config.toml
arch = "convmixer"
model = "image classifier"
dataset = "histories of elementary cellular automata, time running down"
train_examples = 73750
image_size = 64
crop_scale_min = 1
horizontal_flip = false
targets = ["rule"]
num_classes = 256
norm = "batchnorm"
activation = "relu"
patch_size = 8
depths = [18]
kernel_size = 5
widths = [384]
loss = "cross_entropy"
init = "kaiming_normal"
optimizer = "muon"
muon_scale = "original"
lr = 0.02
momentum = 0.9
nesterov = true
orthogonalizer = "polar_express"
adamw_lr_other_params = 0.0016
steps = 31100
batch_size = 128
epochs = 54.0
lr_schedule = "step"
warmup_steps = 930
weight_decay = 0.003
adamw_weight_decay_other_params = 0.05
Rows from block 3, named by matrix and row number. Each number is 500 + 25 x the weight over its row's rms, rounded and kept within 0 to 999. All counts start at 0. Numbers have three digits each. After the name is the row's rms in percent of the matrix's.
# pw: pointwise conv (model.blocks.3.pw.weight, 384x384x1x1), inputs 192-383
pw.149 104:526498495490528512521524477588533489473479489514493513500488469525519488469481499521466528508505530466474484464513502467495552459508525514507479520533498489536478549528538505518538465487514495505483480524465514526476509506521489498476455500500473495524485489490495530541539503479505499494489503476477476542473506487483521513510463529507512484484497550518460516470515546466510473484528510461474505530496512492519540500510506520572492471485503553472491506453542481484450535500461518462482490551470508448475485483503516517505514492504527501514497539478517465503452503470487494473
pw.150 101:500523517493503498573511539537483509490513519498505490499518517488467464523511506526511502499505509485519530492530485442520442492506490498471553507543549530459487514500496547478471506500539491544499511472479524519454493525476476493540553470462511482468510526533505533483465480484500524511518494498521522513499497467461514532518475503510531430504514507479516500486469489490542492451463513496523483516535512495495515499487466464483466509491505516486521491494515561486487534502501485491515421482535539491472523480547540501548521517526508503515534513499501455523469497518500540498
pw.151 098:481481479503492523518509496500542483500472477487475497459486470495502517484501491544505484507515573530487480522522535499467470541494485478523484521546493455470515454528518459472540499526522499516506500472484512497538453558482538536486546491531474502487534497510478538487474480503515512513458514492522501517496497516488535483512499505485473508467508505508441529492532482507487517523525476455521527491532469528502558508497493477548488474482538521502466524481495468508528494510530451536460472497488495500482509490470502560482500493522511473453493498457494464501480489525540506509
pw.152 099:519489493508467464498459488446480530520523475447508499543490516501509540525502505502501502483489494539531506481485499497516490487478498508516532511491492500480479489503548521480525525534554465520497503559498543465476476476494505464499469535449468502516505518529512474467518495474478479480484465481504539489502470514486534477470518489468536486487493520524505500469440486535516489478493507490492494432494494502495521515519491449516524455499459522483487480524534511479465491488522508503532510517484485486503501470465505508487513504489469513540516481491488482505491480527495467509
pw.153 092:528492540475491456477487481545492519530505510501456516531518487457520500532461488534463535499505488484460527509522545518490539513469508514502497511510494511515486495496504474538480495469499496456493488482466503503519508466531480531514492465497457514507516492471523497509490509556539491521480524480468484541488456467486572499508468505504516481519480504457510541502517486487499483519520477489501494489480556463472495523484502524528517482477478493464524490503457494497504512533534506498474513455511500498515441475524539455533522490540474501520583518485535488494465471487530525502
pw.154 098:492475486471496537538556507499529454547485479514507490490575482486511506490482503492505471488480492474489528461462521509513502579519498531490537476506499502501503491484545482477476462518479495473513491490525474491528485491489522502543520553459518498481530565475484509510502543505489524514513486472481516501515474512507495468493518512536515490486524547480542461489503479467502499543535501538499498510504518477525491472512501475537524493476493493518478532519457537543489581490435486512477516468462482556508505501506505494519423512536525557513489472543517532497509544497477453490
pw.155 095:480505588488475487525551505501535563494514506528512507487499524522455491469473513512557458520535534525471495547501496522464518470528528524483481503491474460512456481472532508493506487516500515487517501539496480466520494538501461543508481492457491461445467476518524481494537523484508505498486483458498476451520468481553516494497511484508479500498505503557505498476541486534478492530517500515517476508486532463469485507522484512456529479493475497471459477458514497448496504494475543495465524445451483463484482515496496468521554512462453480493502477520542494485499462555517496521
pw.156 103:451521491503461482509522477553507484518519518497492485511482493497474487500524517468510464515487458491505495530510517494534502471471487527511490466504514499440477483473504470525481537474503501512457502491500521520491505498496499446541472497570498479481517488508518458490493483497485453506505492505488522520510513532489493505532514503445512481530548519530546520512494478473472496455526508502450504464486470494562468511526457512519542508521523526500529471516489485497522469523492492517501528494464508491537496470540452490499509544477493516470467506498472495518491490489521472517
pw.157 101:519508508457519489476480483502508484523555480446536540475479460502475478482500497509472488515498513485504547506480530457503465501467498462479498524478516476522483498483487512494511502502564490502512522466492502509486544521473491517479548482548491530503529504521495527513530512513459518474557549521473502503516515501486492477491491544488474495483493521525468487502528503471490501494468488487487497502530519488537506507510541507559511506454541462522492494474435561502502488486434535469488492455531501476523495485463536517530484511467529466510448498523479470471524560505497488512
pw.158 103:521524505538527465500493481548506506518514491511485521525507476467527469476451506517474513510503496478511513468508498463521506459474461507503506444539504460489516550552497478557447493490509507527493503483501469478469496519508445485530469518515504528534502501473505476528522493503514499505473528501452514564470442469497481502505505531528476489472502484549498497456472497487500512493478502466529476525473545499511496492502539475545489494522488460525488492489505492460488544506481457472524500471499464460533490472494493432503482520486497516531498493533476516503469483502498494502
pw.159 101:502514502514509491477482482497505467440502524510513488478497514530512476503490539517478514548522499504466475471540503508485511526507519539496499519534467538489502484492501503516549513507487512529472517488487510521505538492521506517505492496471513511481513470486504505510550469532514497503521477559479519528465494521487476537531527453533484471487469490508517496551526471483491497529460494440544550487497480512497474495489498507466493481465479485461519513524463515485471514524521488465521505516499506469474489499520531510488477515476489491536547462511486453466511452452497523491
pw.160 102:482481512497505477503485503489470524465507488513506502501541465495549533506498480497532493509493480480522515492487542482486497483502497498498522517494535473490510515498484521489497496506528451491498516504536500498480479541485505506476469497507505512511507473496483498506525457490499465500582525442529516463513525516495488454527534479448485493457516461536486507517549487467478546545509536477492454530496493496517488505499485501561537518477510479526451514449524469498554484473499492515537525489483493494476437473537467503489509521460457524504507534457498482481458502469492510483
pw.161 096:497518451515508527521461530462489520485476471482503505562509474525517508467512485533484468482514504520514472497515491459476495498464507491509535499474475464479531511523485501489529526493524533510448504518486548551481504494501511526508501502501545515527549492539523482483467497467478505522509517524470500466518446490537469505512526533503523498507486514479482527504508514559464486531516455549491453524460510457484487505507484509494518485450508479481500513500487494482542501536501540492493476476540511473516561535501449547510473479513469505504478497479538527458504501461507476479
pw.162 096:547479522506478485496514512531440499506510507524466519543463496494508519461525516493471475510504515515474493491472475512488523522485503467460471526458482464517538485541504502497487483507530460479531476498499546511458522481543517492537485467496494526494458503532492518479475464480502471536514516480515484484486491544496492476468514513479464527504519495507495480510552492507520473524522470517488514478478454462530498521494515501475495474471507474482459452479481492465491487476496544525463507455477530498500457456524525536459526509426508472490477485471470495503461513514513563537
pw.163 107:499493513462549471469519542476521467469498496519484483513434456530512506539582488558505475510486495446481484454458493505508472470490492497494464505534481491510512499499524508577493491458511522491559503479470459500512483489501505480482487493490515489478496529458496485531462500472536524507479498506506491450488496533520531510455481521448482494502515462511485499495500487488530499524483469497509488518502464528482520522456530482508496515517513462441472501490506494488455529478507495505494477471503516490541487544519479480514483515518492485461529505472494501466525514500491502542
pw.164 103:558441511483519494472426473513468541500508432506508537524474447492495488474496497520478481495491570473495519476499504463506502475511501497475490476484522501505510499518469440483528475475475542481485448491532495518476472532514489498537477497504490494497465518526468451529468493483528502549508498492513501527508476504448492455487508470459492555531479519499465485507511485517522510470537502540526502495529515502498502500463469484556525480473510536521492455518496461482514481521497507492482470522444472499512567453495483516488507512459470533486510483516541497512464505478533471509
pw.165 098:519507494454508500504540479487506482547494491496491468467466517487523525496484512495464541473464520472517464529534532513466501525500487496512509464500549475521500479507504512507490551466551506436498435477484528498485487489540490548480506517516494505501475534558462481514514476495533520499487526531493467518531547487482503544491507513472526473495521477500450518493457470466512540483515466471492532430481489406529457552485510509470474502489471486488487465487501489512444513506502516513508506495529467505507504506524504482473473496483520494450518541478501480480492495479492544450
pw.166 100:499487500489536505482513470499521538507534484498514533489502513482462502541546551511534476459504542484506499531497488472471460518485539507544489466477563503516516512509477526536504490511485468493510480534513487499525513542444492521531491505472502493505457503489508509460515502514496521514482536481516521491509517500495488493473477483470530504537508470442480482459537472527505474490494475495495527484455486462475545500495481469528489533494483489511494561459483537529454501466522502480509481495493505459517504517503507467520491518463462516486501479485498498513514527499551497510
pw.167 096:471537524506519489461497552505511500494513505519531514481528517506539506483506494472506501491503476499502530472501438516537540556477532485542477526517496512471485518513466461501520541518481487514520492489530511440542492503547479562485497481522481546502555508509496441521463495492510495537471528513490504483529545477549509471488466523503496532471510519483514464523546531511491499488509474476511482516491490513510457471487521502516461467497484535501514474504502498523541522497499489481492443531505528536470486497507473474515487500465460485518458542498493509497501460491506528506
pw.168 104:488459481469511482418494525515505543496521521517523477452488497496508481491462509494523517492502487492491461486453528508474512496541521441527517466549492493462466532462473488506532504504469497529551501479485531482487436473497496514497502478479501482484465489494483435472448494513475518535474520440533496483538564533517526447532463514463520489475486518482470496492492510499497521462513482480494482502498488478533525473548507511490496512513485529474491496509500526518503477526501472467501459465535517490494509515486488507506488510497525482543489515438422474537495519472513509529
pw.169 104:509504492506504518500499482477490534465494468505526469510488516517498511459498485559510532491511546477501505493523515447554541471527488449465497485497496494540474518534493525455478541548531480487499522482498490505474495573462485514516448474537458440531514518520479467562523510514485506485487515459503489503484499521510519501470510473490483518489446510513438513499484458557485517517467516485496507507497446519489525491488481492522434509457482491483505476476527515461465511504523508509521495515506516499509485513531483513515475494487478492484503528490527531476515507534493481522
pw.170 095:476504535469515467485503479508507512494506443482542487529531472481518513489464496476447520471504496463498505484498501565515454530525553498492520509518446515462502513490519571482485550452532514504503540518447493469489471534523488471521496501515500496460503489515500476546519472498497487512462431498513506474467483505529459476474538508518544518523477501469513492471529504512484492517480499538502515538482446530462502513503515514484477510506503481497498478478512462509484526475476481502517471515488500493523498467487518510516498514469497521493528477483537476504489515544470514475
pw.171 100:482527516487512549460555465502495504527551487540493460491485471502497482513470496477442482493502480525513507502477489519476519494492519524508526547481475472507473479522512476533479479472466517511490486516491517500528490525453502496462517517492496512506509479504496513554474496509505486506497547483492542517491491502481450486466505502463466467477479501485492513511493484470486507484547505522536504497502510478463498471497473487576490508492493530502525486478504522502497495478565511463492479489547483504453504536484509485538470515525504542492500488512474495506489472498539500543
pw.172 100:488492510554487459462499489469492521494480497490517471497501486508490469494513475516456472511503472533545513486474460455503446502484510495499497518511475506504521484525494452480526520447493494488488529470490521514505494459506518473512516541554496494507494479516506500558519466538449489478518481484468482522512489506500497493527524498484531468474501498519502479506518497528494525495577515519509529489483483490500532475517538484479451525447494492529489558546488494488472459495503474456493472470479462458477551485474494484557520486503483515473513541502506510498470518498526477479
pw.173 101:501540515488508497535528493501475498502520484477500509453498502471462490473494514473491516487504479508500524560442504491513478517553498533507492489579492496518467459535502511526527474497516529496490475515489534510498520534463494513480513490503503453510475500470535503543438446479497532468464489514531473467536496501483516499575451484519562532467505449503487532507499473499446493462536494489493536515512494513488455504536465521527507493490527494482563517523498476546510495520474515494449536493486481512513507505535524512499497496505494494495528475528495539481497464495479549485
pw.174 102:509518514475491524482480473547488532502527463509476488509474511502483489497451475467496498517494527500486451455482495509528481507460530498490507528524497532520486504509520474493471478546471484559477504464513514558514496491475482498467481495485505485532473510520526496556486482501494520526513541520512513489471460474502509538497522533485563523475528491480507529536469499476507498504525524524502517506486488474514531496496490528539525491483474507516509511519518473477490532488439439485485487511525489495556470497492464530478458469508474475486513534476507513501558497519487497504
pw.175 097:519498476519499535522486481461503470503461523472482490563504479502532495469479453458485538503503476472494503499506458545504473460469517531516478541486487557508525500463466470532541573496486493507483467525528526470492483451479481496493509527504531459558510496469504501519500497482493480496491513538519524463471460508505455475554482495508460477480479491510517470504500496505484517520557496518490494509503511490467474511480468492485529462488525519548504493474459531521482531468467518506511518494555537505515453498490444511518493483545477493499516531493509488485504512493501492510
pw.176 107:495467479523535513513489523520530484563443533479528488489491517508507517497522469483474513524473535513503483511477454489527492530558505491535484500492497506449481502543470502462521492516520453487513521505521479509476487528452464537527493480498470511546514513531547520463499521485537495482487494491515504488523496432522525510468494486512505517467491518517475469494491503476512464505462472576492531509465487462524471478525535490445481484518534551544489523500515514499491485500483493522496532483484536491506497509480501508510513490504506423496512504497529499530481514470488497471
pw.177 099:497567559516495469531489509502496469534481516518507481506523507484500500530474482513527497486524527480505479496480536471474472484497535518444498505509476508524487458495504526473509567491480495485505484470466528451460457498496523467482506543503453488510502519517535486546499494521514520521515506513485574453517548462483516516491494537500500509503495536483503466479545471449544506528497499483460507498559501511539479500479500511453452467540522501474483515502492491530531471464517495461504493489467481506474493502519512523476484529473505514530517503480518526469507530494503506511
pw.178 099:485508502458505508518502490475461485488501522525497496498530553463499487465466501479544514456513444527490526491475520489506515484495497482552513525534459495472501500458512506492435507505490447470548551463512542504485489527531492542464512508534506506517514532447508510520516519538488531491511513509541472437495532531529494509495502504501458518514526539469524469536501517507509505527570507523501490484520486504513550511518501471498515539496496532516517496453534487508508542509481448473521485542519495536484461539503509491473484509500504470489488482520522494522488467533538458494
pw.179 099:462500518487532495570491487522463481502499512457465501515493522467498489508474514467502525497497518487457533495471552486488489496483521472496538422480485479465535539525498509512490506515557496495488496505491468502481560517460498514468442491525530509524519530557516501550467475490504507506518489502509526555501509475498535460493531496478482505508487488496504481480494503501476485496482506500518475478504505473470506520470466549553523484493474490465481515476474509482494515455450562483508485502466510516497478458463472540483552540534472513524484508509497479450470487478510505559
pw.180 098:539483465510546484497492488466492526499548504489531504508486498563466498496514456508535470493477506532527509531537548495536513497448520495497538490487516484526501555485474495528505448519520533496463472513489531548493529507510476488499486463530496522522494496498498501495553511533542504520505456521500513507456462492557511457456498501505480488495514495481498469483523482527516518468482492529479513488491547489535499523522479472471528471492491437515513502516517497543500481486474502510514537511498544469477487527507480462491491503512513566502488505503493473551498521496485494496
pw.181 099:527507494503515480445502464466520510475511502525529544433512511492528460548496458496506465485485506479529479490476518521525463465519502514478497456475515522500501526498506511511509520489522520510492497500535517506501540476501462515511495504551519509531500500495485488452508494492505508524461484521524468488500461506484506490511544518548498497524512530487483517558537477519525494532481501535470478520521478455495480463475539466495497568562524498495543459511515453493517495471501459501477470482494462468433483519491474479498545491486499531478555466498508492467513517513446489562
pw.182 108:533479501487511452528501475497484477496515503518484503487473493498524450488509503517490513512500489530509475465490500483478469495492486521484510508470482494516480506491577470451492538520487481485503488468484482499483506534518488489548501543482519473507514497506480479510476529497506475503491486528513518475468467540502482518491477451518488510505537504478526518474489491532506484537466517538479491542486516445492487502533505476522474485526474517457496492516519516550493468545531503533505536505478481549486507461474506516463499515499490490527564466503504456497492512501478551521
pw.183 102:498485493508514528501520488513510555478476497539536519541503495466512573482505481472551496472534504479504489497477516541517484502505521501475497504469534486507528542471502501480483480512454489516525531492522510525470519506530508449488547513485472540520476470495503560561447489469499485477491501476479509510505508496481508507550473511551462447497536482474498487485483502518518473525480482571487515506485532495497507483521527462526502505465471521499476518510464468469522536490468493515490515530498476461470501531480509500513487573493509513506523497499513513478492511540499503445
pw.184 107:496499529482511482445443514497489467508485464491504499556497498507482462509475483517529495505501508463518446500522535497485495469468509511470510498503532494467494508475476486484486501495456480562470521539484502473505488542464529486488481461496496468537531508481512514463515466496468501514484486516484511530464490470500530516490500521480482482557529475505449487558489508518532474446519500450502500536490481499512527484481480509565501564542492500535486511527528510503484514507486466506470479476500509496504509558516506502450504497496503492510508495501514507457480488567481484487
pw.185 095:460497501475495479515487511487510470490487503478503510498439471528510495472481474528471459495538486524469511538494524500475468493551522522478504484475518514480500459489521469471492538507449522492478518484496487486522496464520457505528538456510509530504551535513493518552509483524520498464500503522466468485530509493461507522506481529524501512504457535505450537497529553554499542502480521477521505511539493499506475535520494513531474551484514473471472483526523486446503520490530492512472500479541502475496454498523512479512489488470497487493501532492474479471529554489501541494
pw.186 108:475496541464499461462468490482532483515513549468510456500491438507488498506507502480481494516520496515471506470480501503484476447494508498512497529486453500457469482504494516507511477489533530474477474503530462497503481487474514494500506524501507492470515527535492526450484490548480503467503534533501473478503535460515512453535513481449493490495523498497485504538510480494553535540512488441484526509480478478505520448490505527504460518523516510478477478493493469505544512487492450461497498483501507496492452521492524521506457493468516504498508466477508517522521533509494491513
pw.187 108:478474494522553460489473533497553470530476554467488498535519548485469492487504503476455517498490492515525497463514490524514461483442503469446517515445473481487519521498542477489520490519483436462516532512490531541489473515462491485409481475505503510533541492472520518514490499500447463473487521514496506498478542492540461475493445484485482486480497480501520508479485465491516529514502509465512529516511522519549528517498479510502497516536508499458461517540501467469503488540521498429504488466464517502496493493534439492504506543466483534490484483479519470488465468487489511479
pw.188 100:502510519461501481550500549482470522450480536488590508500529532496516478555505478462527478546430483460466546490508539517493447496507558493531471522525489474488484469482508463529496464522581461478530519486542469529513547498523470511506461521527536526492496483521526536513524482480535504537512510536555530525469472482522503496493512490474490508461486485463525454503473519492482482488482514502511480510530489525539501522518468525528528519494531458486474511495501518534518509504473499510495531466525518503542545477456523495497508480500515511507506493504531514502524568532506467536
pw.189 099:470577483477516468504499544470495509491483480500472499532482469464539510480531478524507465514449479472531500502487487482483470512521515530493492512523487434485506504500513482524475451462509536511479518477485453510482503490519523501516497505510492510467499473492513479532505512540487472504554512509477518479478515506504533488471523522470486464512464457471487497506460511471474463457508468530505532510489457475494496490494515517515477508539470510521495499520508509501530476474471476551467480506509489569525518530536486517483508541490477486474494501503502507516468487515499479482
pw.190 097:527514490525518501491466478481499503521531477501536516510544532474487492518491489496513528492493459473501498487478482518472511474498460512492516488461515555518506499521500492529518493442494488484513501506475506455529462489517512564461503433523513524484512508489517512501533482473510538538491485477489485537474509498523536515522494498477464475519525491494459503558506489460573507521475525500531499558496468473508484514544524420512526512509528498474468533539487509506522504497517500505447510520487531461497497510498442521464497443461497502478520520511465500500459508466556470472
pw.191 104:434512510494443497512521472588541563489481475537493510509485486515543488539485510530503487509484482487494518518465517490448460521470459540505498502500498492511516481527499485522529497552502457481507509487454490534517519489494547541522485493488493469520490519477503452504481513496545507522458537478472484516546506489513502509485502480479501541507473484488509500493539491518467492552425522481499486481489491531487482477472476484500491455479528501504530488481503505529456537490483471537492491520522497485459501459465491455537479541506547483504507487486524482515481449495501487464
pw.192 099:477481509468503484499523547513524501499480542463493487526531527531481523490513521536508477494536514531476513529480541518455483501542451491489518495521522547466491512474470440487497494523500511505494506464475509488494458569518518482463476468484470482496522483521501467520513509520499481472505474551480511496498527537466579479479495498552489531503464500494550478482506503497493498488473483473485531501485524529460478515491496490480472503537521516495533516476466539468506545487517538493498458556479499490470482501502490574480513510478496503468505512509554487497498475465501533519
pw.193 103:472528505498532467492517485515500500499511523497523522476472506505453497549455517545450524487484506492477555517521504460522475502510521489493484455509470442486523483518503532462521506530526510483526537496511503469526497507510521505471530528488500524488521452500484496496494519512510510494494468514507518548487495487484493503489462494524539529520475484471533475486482486452487540450497459525527497455530519553507498524513522533528490547532503529471522461517458468485526481497501544494480455483496517565492477501504494566482467513481487522498483525524506493503527531513530523518
pw.194 103:525482507468498533498474510498487475497566511487474522520500511475483502508524512503460527481482464499500470527468477509506458501481492509493507464470554493517499477521478496460512469504510485493471476542503485503521471493465501486488483480492473488545498522484510509492483508484485496500526496508552459507486487536491510487498556537535455477473511528487471489499495533471458477463548455441513525524432488488487471552513482490508496494489488502473446509524524484455443499503515492485462508518505489483509475505480508504491499465479511510519457470488509513491475476487509510489
pw.195 096:518544447497548534480477471481500492501542474502531505466488525502493502503524534527477474515503496479565475498513504487533492531493551529478483512508484488513497488548524476458537466488513529493461484502491473504510505479455501525474494514529493496476480491494534476532481514533537509496498570512476505494475516520541483467470489505475481483465520507489516502541527489505473493504491532509535469500518509463487489497473485507490525541521469510502533515521497511491481507493509510540550479501496528521522512502469504498511525492478466504460443478476517505513482466523491523463
pw.196 105:498480443502469478486478490525551548504521519513534526509517478524531467491501516496501550488529477511471487450506520502514494487498547539512497522480509511483488511539507471494480480466486499516544456523483496463567491479463495524469499503501471477526550492502524544485482529483481526518550497555492516450497533462511517549506488523521524512495528487522503505482496492546491438540461504515455543536498496491497509475503544489479509455481484465493488510444479481524479502494508486503500535516483466513536540495502469472444522527505493497494511484500485520499460483513513516461
pw.197 098:467478499487514524488468514514500527503592512510488539462529483461501470510495494523453487494536462504531505492536471485487543509521487500518479537509480513534455537480496509540485506526467499529503502543509508461457483489478516473494493480544503500481475523508503539488453528491483521476520536515484499554464451511486511524494489473471491505469471474510541496497486506506523472491506509519499472519520561481549478492528499496517480489459520478508517469468452497487485509485516488526529491511514481538493500516508515495495493516488475506489548509519491562480539485508525543496
pw.198 105:500524492474486509462511461514498511488494461553550433522477479462492529484500518497502526558517499470549502473470490486498482567473519506488506540499518498521473513528569463474496479508459497478522512460493513541470471507496493517549496536507480511482483442515504485517472512477491493491481488493438463487498499501483491479487499481481450509487497482491516450477510521493508522493478511474499475527546492505514507484487487517520527503472495534475524491510519511477497499515497462522486521503467476477524472511500475510525544474492476512518499510426423467480507509498477552489
pw.199 090:542416518466536511521494490524530487508473502523492511488458514481503504494505498483485525494514507522511504494488478470489477466515507517531518518517510543492529491518477522493528494516507495459514505463500504480526494467525525456518470497524498483540509506498499521505449502514468529589480480480481507510533517519473493525521514505509508506543508443496553550507493473482502457498476493535574509526499482481474508501444519481479490558463528489517479515532484532486529505434484487465505546508490515516498438507514520558515502507505496479512518455516487473513495507514494487555
pw.200 099:490514506501501497493512490467561513516476514504493525482507508484496455478528464490482497510510521528475495458500498542536541490481506495489483485508510554510512472442460465488486520500534430511477535517527489502499515476493505501486495546532505510520517497501483511510518508497521494507511550514496499464489523513485469534484519527467466458478515483531444509495509447494491502496481516514542468509499501517525498527436524456455482490458478488479552546491492532495496506542533509525485469478485513480464497536464511524494506464476484492512554507498520486483487477502532501505
pw.201 098:521489458480496496425498508479466503473535519504498500489538467487488545506518473495527489505499505489483495478457492488485478553513513480478469540477489487501522492493528507480499480482443510499488501525513544506502507540472478491477494494496469501507527542473536450521483506479481503502502497515503494472497487544497494473483514551475477449484499509511462486487539535495512463472493472473512495494510488440522489506465505499489504492491524516478457491536482484485504460484532533473545514494504514491477507481475486489466535483515489519514478520463493490504500470501499496499
pw.202 101:515470495500471489482522528489491497518493498503524471476450467470510508470570478476513480471510531503506499448512463499506444459499485512475496465491512490484498501505462481547449465441523494527506522546534514523506499513534512518514485538492459525480535488494467491531454513502505470485535508462474509506480480505500483501498516548485511491522422507478537530501500479465501530480523462486552517516518472527513523472510501497515529500480492510462468459531507510522503470454465520488503446482460526501480524482444527460520516482504539545501499494476481548471517473535563510486
pw.203 093:462506546456519493542508483530496526534466493512491510478523447466462491536444493498497501533471515501491500499466496530491481490557534497535497496494522510486501529544542467525541542518527506514496506499495489502497498488479519452516477519490519504510462494501521549489488546502511527509519478525436467496515508487531492492497483465521491476515531477507473493502525493488516516475505514482554507509467539487539482489521510509504433492523476486494546537531507519525491574498451459514528517491538447529502484513564515515496484494508476488499498514527512500508495512520517532518
pw.204 098:522466519480541469492460486528503567546486510493464509509478540519475476518462507538519545507499530531508491508465528463451475504526544488479502483472496480486491543467480525535486508525491465506471509461473477446494499505471505538506488496513492522487462540499486523513484514535476539488520578489482464518458479460504499488503488527462494509483502519517482489512492529537511494510479482511506452525487462467522531490469492479464509494516465523457503512475502497470497522509472478532486458477485473496493480529468465496537531477533492540505521521570474482494503476485525503505
pw.205 106:461494529450483454530475532496504545519524510463483501531514490471524474538486434536505508552523492522471495517514491500478474498542573532511497486495493489506485494512524481511518487512507512510514536501497463492455517521454475507466443531514500513485509462469488451497489531501502506477549514445461476516574497454510505479477452538495504534469483498500534509478471529510495490442476489504488557457513471464493492467502469527496576490484488481516496499505549515484553467520548519495504498502493466502511485485545477504489524471490465506504467525468506517518508500521474529500
pw.206 102:481482476496511514492505522473520479508495506496516528479553502498543489538512476495488524521487451483503499508510522522482487527481487495498498530536553545531528519486450526484478452468478542468506542514483538527519494520464510493493530548490494497526508504501547470446456496508514478497494540518456524522521481518502537512524429520510525492490521463481527509514527503513545497511498547508477506498495473533470495473510508540556498484507485494497500561489488488489482491485529516520439481484541517497457494551511469509493517522473487513482493511522476482517468470459568507452
pw.207 098:548500541534477538495523470500480508490488472488486495512519482470509503486454495497486465531459533518521503496533472506510536487502519506525468533459501504536526520469433461504512523533515504484512507517494484483482491475538505457491515515502475472502525510516456510478522524468501497464507490501436476488487473478516525503515533504524485520511517435526481472488523485472485463520523495492491498493463460509513547519511512489484524471507501550486497488495518499543482487492572477518510507515483464539496536535495548526493530463531498532488456492454482465555528545474504468478
pw.208 097:519522524502496479520505530520509479501463461494484524461520491507483520480494558552497479482517519464504523546526492520476526534531453492482479512439504495451505486492490504535469469482530508526491463430518551534496521484532490472475516512448447452523507461498519500468495475514524488527469518484512478526467518510474537508472527498492505497476461529499504463485504520525535455507475520492487491515508477516514498481533474526527455429549503456484478477480492521513504511494491486496502500512493494532484489551496536508532505495492467494444488495492535482519561502516495512536
pw.209 101:470483520488506528471507495482532522524469518488491475488479533479513457488510459504469521461487476472485499554532511505495459499516466481491498517499482487485515485465508532508516480507475547489473521521538552475491492512519529471525467514493535511495519491484455497524504510496514478463517483525503520524522512480483452434496479524483484481498420465481491503558472461473531498503510473510458494472540455518469486482472504529496494456523523513532564483466472483534495497450476497470479501490521516504474478485513477507477478484494511479485494492508490515508511488506509534542
pw.210 099:472500513496507458499530500461544490498492505490472481495493523503491420509511484477473544490507503525514527476498473512504498508515495521515462503541524514491474475517500476518482510495525509501486435491523498497474480496458476517467501494469477499525462504487493461516505474511511468532471519514486515500497490554484449479519476512430492527487512508486495501510475492476525510534514536500506488526519520504540528463489483495476494515502514497488491506487473505504523500534490483520494505477510456506454543502527496437545509485489462477518479453488520533529465533487537490501
pw.211 103:509551483484525510528450546410474514499488488490453505499506566487486504482460485461524510538490464480479500450500516503532509451506505510503461486586491495503498512486526574527536475442494528527492498463501480519516514520506525471497517503470518475482552503507523547528484503492443498470482476503506460496491533534492507509501483500445458528515475509479506525520541492503508488495496497496467504505482473482555476544523487528493501529489483482482493497496538514469506502537540514464520491531491557519540460507489499518485500542504491530477487496472499529512493486520504468503
pw.212 100:557478477513507499439498537543501531508499482544527509487525506526529512463537458509517504494474510502526487501547505510502522476517473507510494487522506464518523513521496522523467477533495451494499467468503501524547451494526474534515479507494491504480514553480520476506487489487474549538488503525474476522471493485537549498506524511493469505481474498526484529503484488515474529479537468456527463503529486541536526490502529539514515489451532483506486481500475497492526474519459481481477458518558492506506491518468447559508488533548482549490487489494547501458474488512499502479
pw.213 096:461489492480496489464487488549496443541456486469494453478507534506484502541507510479474480474488478504501493503487456458492461491510543539476473535469482486520488504435458491489520481526509465501549522510491515458582464499492490472473476481467498501534466490468487480521502477485511463462530459521515470514509501510454473510525504475511531541465528506485474534505516527476520504512473497510483511519526433475477481437493487494503566510520512497527480515492493469545481482501445486496526481468524518486515513512510464450561494506504509521462538483490503543487515474502517542498
pw.214 103:487506483495534525449514467485494482481521538465491473504500452468481452488583475443554517514484510522467527484467509491513530475522464539493550544501517483454465467519483495531481467499451479451492493533502492503513483500508510475514470475521522501481548513481509503512496536522502501478501475504472489466491495552474470511489523497463513533509529515530539470481522528514468403488499510495491529546485499500488466468451482525510505489497493480478508496501518475485500472478492506490501508485507514493500526507485491507485495502461445491513511486525547533503500500516510485502
pw.215 099:514509492511550513479532513496491486527479483492541489524509504511505496476549500572485517475533482480473498490471480506510529553510474537518485498481516520527455511500532475500484519464501500539502491497459560522491574490495506509498565522505483463532468493476482486463534489525519503502450502501481532523477543527492526531512522473498493508545492517504530513488485476515488498525481530524511513497511494496504496546488484477503479497533443468487456496483518523516506532485477517491469514491518498478508492488504502526477474528505434502538455522495465486530510508498441534504
pw.216 098:482537497492529529503561450499506464490481477531507480508498472510533473452485508502534438474494484514491558489528541480546493491464474510482506485529503454515477517483517545536552516489477485494460474550503499456496487509511486521507479503484466507516479438483479451494522470522478508484492515475487483499508510476507503504541491506473497507496470503480533486492498507482514537486500507518500449530530491515543551530497534506485524471526499480495473498521517475486504485488530516476450484501484548534481571468491484512500471501526518528480507512527492498466466470557498512459
pw.217 099:545508472474497445479488542524528514463517496488501494506483537508474477519504474475519467506489548519518498513505497495506498527502474491491520520509499483533511524464522534560536489528472485523466503479499525507507501523502498490486494478478462476456458470516500506465513430518518472490576523470555506516529515511499558483518495520541485490539502474497531485521510485502538469479542476497482529469559507475460503467508524467515529512515510495464530504499507491462483488493527498480484515493492546491494496508493516523536515521503479568484485478525515516516483552512503504465
pw.218 102:510507521469500493492478504466475528508509481490534511489501491498476521493503514487482471474487498484514493462490507470507503485465483538473475515485551473489533487532498532518484510468488490480490521502555463472524530516494532484496509494529499523474512526508519473526511469484515518484520524497480516478511472508474460509511516502503482473543557493504496485507490488487522508478512504535517487523525474526496508508474499477537517500566499541505521474524469502527493491476493478493481516481530436515495498510486516473475496479548479509488513488464530514495473523498533479546
pw.219 098:484457534509526497502508502482465498492436465470533492498533491511462504517486535530479497503521459478435479485502514483507510498521489509518518482500524516510504465503523475491563541509505515478480497525510463466507508528505442508501502524490525483502466498486505489494487537477493528483546466463528491440509488456477481482509511503532495462519497510524457544511462509505495501470500555529515479477512512496521534532501514505437548487513507501468473503490473461487510567522520490538511534454495497489513471517504524504491515510525470516457503491500517478463497513519518465518